python train.py --model="segmentation model" --train_examples=72500 --arch="vgg" --norm="batchnorm" --hidden_act="hardswish" --depths=[2, 2, 3, 2] --stem="deep" --optimizer="soap" --learning_rate=0.0022 --max_precond_dim=1536 --merge_dims=false --max_steps=12000
Rows from block 6 of a small segmentation model, named by matrix and row number. Each number is 500 + 25 x the weight over its row's rms, rounded and kept within 0 to 999. All counts start at 0. Numbers have three digits each.
After each channel's rows are labels from the 100 images, of 14976, where the channel reaches its highest value: "colour at peak" is the nearest of a few named colours to the mean colour under the peak. Only what is clearly more common there than usual is listed. The data: rendered rooms with furniture. In brackets: how many of the 100.
# conv: 3x3 conv (model.blocks.6.conv.weight, 384x384x3x3, each kernel summed), inputs 0-95

conv.92:490510457530501486529488487506510480498518490465507468496544475479498504535448461493519492501507476532498492454494490497470496449489494494495477542491552489534499499507528518505478533468498497513487516485491476522503464457483488466487498445523497493528514484485488487550525481518519497560
colour at peak: black (38)

conv.376:479498482507528487487477516490510509500511533451527472513458474468564472474518485484506458510458488481463497454519503485484468519492506486521474537487523511483510507464493475473483516467459523490482508493504466502522489476478494513498471475523508497479466503560507538521505503476558489514
colour at peak: brown (76)

conv.89:533501500462496500514435515515533485511470540527490477525485513495499477524503480513504506511507504487517531516503492510512462505529535463478500541465523454515493498489502521477497500497536502495517481478470446515555477473475505460482512500493529468496490535532516518497512506491498534493
colour at peak: grey (86)

conv.202:478436496493491481506443474461518485520485507437518463520495475532474450529510461522506520522484514466468462523488493471464503518561489466501474474551489498516491481505485470495515524486499503511474492496511520496513480497476506480478545494487500524479533507494519511514509532487507535462
colour at peak: grey (73)

conv.146:470505469504487501488539505520516501428458483466453514468472505490472510496476519511479502501514541521520488465512500515501475488510502518510468428421550509494498527499457497455491523505469517503486486439502509507487533539514478497491498486499515509510508504480506502481552534475487505518
colour at peak: grey (88)

conv.214:479491497528511476461578495537495510535523460518529491475511531517490479493509506497515503507472526497477503501507438502508490512494507490449454504444547502493513490516494503517472510504518549487492471505514509539480476543510558525524479511493519505492485499498488489519530505446518519493
colour at peak: grey (97)

conv.322:499538482511531478470519499494547502484500490497521506502508490491511503483503526534486500542469524527505467512458463541521515502467503499464507521451501502521518531481501523507488493496488487471409504495478494537549478451514531551488501500519524486460514501454487502482470464492528464479
colour at peak: grey (80)

conv.175:497512520527539486537496497482517501491448473500483524483497503487508512474553492479496498477473549491493492548492487497463514474460532503506483473504488480490517486502493479497462544534486544472474494527454497505467520529496581473476513480494510519498496466482479461518530484507519501513
colour at peak: grey (93)

conv.166:523485494452484477490545517475541510480462508406486505450538468470521487483475533509455478510492513531502549507470487482525522486504449485505498467497516523473507472501533501522515502510467527527477491505493465490477496473485495494500467460472502453509427464470464516518540522470494465435
colour at peak: grey (77)

conv.220:519470495452486501494480501516537498507490495492512539550484481493537514489478463505485503495513528409472466490465488480493523476504488491468529497461466512494497488480496497512531545505527500467478482502491505497493528549490468514493477503487494488485510506515496476514512523488590470502
colour at peak: grey (86)

conv.200:507478514480474496480500486530483496508553463528483442507496513504509513532498514502513479452427523526502497503492458468527498441457450497525488522471458479482520522481535488483467504481480486480481499453511503505500528496505483490530519516536488501474496508497501510526474494513563509497
colour at peak: grey (64)

conv.183:480508494491486459491474504511452466476493507482488507526492550512523498471485502480488485495452497509513497522511486477518525492452465502499471523503487539499466516515477512482477498514496492501524522485503515490451518539488528499542507423521498514518475470516489468506513501508549490483
colour at peak: black (43)

conv.342:508488517522480490462493526496523514508506487507515447531449501479516489514503456487528485525492474510433516523483489494472457475501491490500536492507500489484497552508479474460493517496519503497499516371485522543539501490462516499512492489471461544526490512500475502535476514477507491473
colour at peak: grey (64)

conv.147:519493498516471504517585496488567515496505490493513503478487512532499484544511501515490480516506526554507472500508497494499481503520522450482473544531540511494532534512515487514494495487509515521516488503495510467527514502490507501489516498497475558445479515486528535482472483509491473487
colour at peak: grey (94)

conv.188:501520521500529524499501499476516507451475556496506510472505494442532485524535496516507509529517522544523502522510504478450498510500513477482486529530513473471526535478475471435501494524490471483486484481495537458478471474507506504487477493495480502435508534521508490490508538515518512508
colour at peak: grey (92)

conv.228:506498503468523497486508486481527444458527473489525517456519534457480474499491488507483473497530513543476504473499533488516476491470510508512455463507548475469468496505540447529499500532503439520463507500485500470525473528525496504469519509533468485498494494503506510503478529473499465528
colour at peak: grey (87)

conv.68:500496463477500511495379509511490465491505520511525492530484497523463501516511501522502491461501506473477522473503489474509529514492481501554526545523516477509472434511502520495487453492550529494472503528489522506543505513485464491502501487526495513545504521504475508490518497500498502486
colour at peak: black (56)

conv.288:465473494512501551477476534527469497527495498482548498500471487504508480497528450500501461531528526490502521510507515480466490498475498481492477476509516458487503471430547504465514440492486523487492529527501442522569497498519481490506489523485494485525477464517480499512499480458472515508
colour at peak: brown (66)

conv.127:488493485505524510519495527499502468501494498551495511514503486519484512526526493506464484459523498472508513516543488499488519487501515528474485506532484456522492526490569513488513508505505487510465471488421457498506513542482513514488462552473493443494527504536498495482514466521484484519
colour at peak: brown (71)

conv.53:489515479497456394465498466509476473508474487549519537503469494498557497511498488513486463505463529478494490513472452475488456548472483524470521477490518533475480501519513521497530487472503481484476464487510534506506538507458528461494491493510481482508467461494547451516476512488502517480
colour at peak: brown (60)

conv.367:503495461542511515486495519527509502488503482487522554475490487469527484474485485476484494514521523503511462522512532479478538489480458527509464508481513521471518490479501517507519547533477490519477476489521493490499497541462499491478469504542542520548524430463507474466455481452511473481
colour at peak: grey (93)

conv.349:512526511504459528462493482500524482507509472460536485471517517471505478494473510516518531452524540581525516538539515498498501500465474495535522496525481479497506515460514543536518518463513520495482507420505471508486500512534521505481510504506506504515491514462538444496507521530507516524
colour at peak: grey (59)

conv.11:523465527520493485489519514505473476501498523486501482542526531490488506478506513518459499511538550502505480477525501499505488490491499493520476536425488500478530511483494480508512491452494462431459505485522479492466507458489526508507492502491564467506503512456466495498510483469482502541
colour at peak: grey (59)

conv.223:512505454523514490527482502487498494554523522497513518542474505503544545504466480480514495480513489490504504514491507481524491509537515546522524516497509459492524477462507515524507478549516500511469533525507425528493493493525487484512459481500497504484489500473486532538526453513490505514
colour at peak: brown (66)

conv.34:462467493517507480480522495479473522524526506489518527456504527463494481494488554460502454503513523499478493505532506560508525459465482509512490484419556501533514508508496495427430528510515533522505469507458523488489500438500464515501494482518470490505498461465475457487476504482516476534
colour at peak: grey (81)

conv.354:419535519513534517491509479451474499502502501489491458546506545449475463495498478486517463473466496500473515494472511496506540451490484532488540491544473462484510533499531514482448469475551536491461508505489472516518487505521496484467501513541491500498485511491489511457512492506530506436
colour at peak: grey (65)

conv.211:499498492497476508465532490521506481495504464492509477500489553522482504484521487502515492484467463461435501497528495503491531520503515517441477475540520484461511540500503472524496489481493516520534511504513515530484506539501564512476506492518501559470490522506504459486482533519482508476
colour at peak: grey (97)

conv.196:529530516502495433501512488524481511504476492470529507472437510504510524487490484514447448508494490498478522538465499529523516492495504483478476505514518488471520497501482491453503495483506511474474518498446490549527512496486513477491447507506487500512458482505493479555522489495518508528
colour at peak: brown (67)

conv.262:560501508440492494526509534556531502517513427553549499470444532486507533497483526475497524459527521451499476518470519535482542519492519552472500477527535453550523472499502487499474520491493503466490524461495475526503477508462489512501483513535501553482502497513498522468482505482495537493
colour at peak: grey (82)

conv.12:489537530521475490493488534473556498527492474517577459471503483494526484510522451500499531544477512470499582505505498493474525520476459470478523482462526486523514486511490467525514522482494477496555538510508474533522511450527522525501537482516508514473495492503479501475472479552496526528
colour at peak: brown (62)

conv.351:554484481494495502489507439490486510511526506555474531494486505496458480498495490524524524497514490440472499511491437490505508508500531511473535544514502489493535478475463490473508489503469493484512480503518473562487475502505502444495536511450518466498489497484515465488509475507493490481
colour at peak: brown (62)

conv.317:449504457516477481495378488479504468526491515514516508529510492527515493517487488528490500471487519501536544495524486511503495503468529524521500519481504492486462471514509481506483522490532507503472516490514513528506510455465500489487464506524498519559525505482518491495493462499503525527
colour at peak: grey (61)

conv.218:494491472482504462479500485491527466501545495506526525542489503485479513530473532491514505528520510539519483479470504538521541484511478441437486507506523530530503473485484531522473499478506480528463477488460504505468454489483486510511509474458529491464504497453494474471490485482499485473
colour at peak: grey (74)

conv.37:418452492521483475476478534469505464518478506492478483495462509512483483500485497453474516478517497477521524511521433496493516486484487489478523544514480502492520486512570490474520539496487468493493454513494494438548483509466507543519508530473498484480536502500504531488493493516497481498
colour at peak: brown (67)

conv.268:469531505432499531495539482467489490493499515437483495463517516511497511503502492473470484473526495492500474499503513484507583482491480514530530493509514494473497526485512479498491503516506481492512475484474526494463523440515532515516495494545517494531543485490482492468522516466439511508
colour at peak: grey (82)

conv.51:510478492530497489475490466522470468541498477490487549515516491496494477490494536493459501489496504494514493545494456509540478479482475520485486502497500486483511490495540514471509482519479536506463501507510433531563497475516493493495476528512485490492475484484485517498566490524489492484
colour at peak: brown (66)

conv.340:453481479486503501503497505489494475482532484419381486510457476474507511517488474515512520503519514514484493492530487464511507460494452530557517485479527505496500505488538488523460532556471484502478508469496503503513504508479505525470489513476504474535522483528484502491505460514492463492
colour at peak: black (37)

conv.136:522473518543506506477477520467480478481529510480482453535494517539530494531531491510500494509484497507458536495512456464469456512534477494532478498523510521506481491530468473475518497491488494518462527567509484524516498517490501515520524494488505478516482494491527513484506450499500503488
colour at peak: grey (75)

conv.180:456498505472483463511488519511472488484473478471488512494453507506536519457460492476481477438515497510511505520475530464515489503521434569504473473507533503480479483508536476474494513484534511511472468498499484510495521471544508500481496534476527480502501451477550496547517487503553492523
colour at peak: black (34)

conv.138:489473523473496534519528477490542481509554498503458479531511508466509511519545495507510511536497560465472471514509500484454499468498535533488484538500481481493545474512487497523531487489483486450503491565481491487506491541461497501475451461492442536497490478529521566514474493491510522471
colour at peak: grey (61)

conv.144:506508475472537475507499506481534482500517495480497535512438517505487535524480490501463465467445520419486487509467483518532591488451478426498544482482511532497513492485524537496503550464534508510464482499507470517479512475499477469473477488514515465516528511479494485482499501424512483504
colour at peak: grey (86)

conv.327:517558523520485535489541479496524516495481528463515529466515532459489469494546524497501480484566484483519521489456511493475517509452505507531446474546549524466524516518509495479472539484528499513463492525535490542458512493480525472505500506522507487539500474520498487521492525510496475513
colour at peak: grey (81)

conv.289:494500504497493509478492461489469498530488501484508478476462467498519519473461435481482502494516561507497513505466520476475532486514498499516485430485501528502466508520492479465513518484536521555473443453508447488478522516505519471481494459489490516494434539498512471515481518468535477478
colour at peak: grey (76)

conv.7:554490492506526459460468495504478475500524499562461527495506489468494497482519516511520478530478470466530504444454438508480492522467504504524474455496492549484530533511460488477534513496520484500524484471473465500542505492492533508477496462488503513474484477537465517542473509491482532522
colour at peak: brown (67)

conv.320:487517474507512498497504511514504490513510478497536497561486525501494536484478471519485486481515493530511505474482495507527528513542475536511522490405438484485487459509497475494514474533507512470465489489533523507502500490488472516484512496487513536470498484480471550477509496478482481531
colour at peak: grey (86)

conv.62:472524485504516494513500489462512507481497513516465525480496509442465452488483484482487461420480533457471488512467481461501516476486468484497513489477582478490519525520519482506483489498472460512527451466537502478537486486494534466486459489440501509498530468523500497498498490465485490490
colour at peak: grey (73)

conv.324:534533498519481477537509446514481501508537520513491474531476478480501510493543506486511467541535508484483439483500483480488490527480505487529500460508513448512514483472507487493514504520501514496463503495483553490511433484499473464501482501497465501493490487534505479488465516493511487508
colour at peak: brown (68)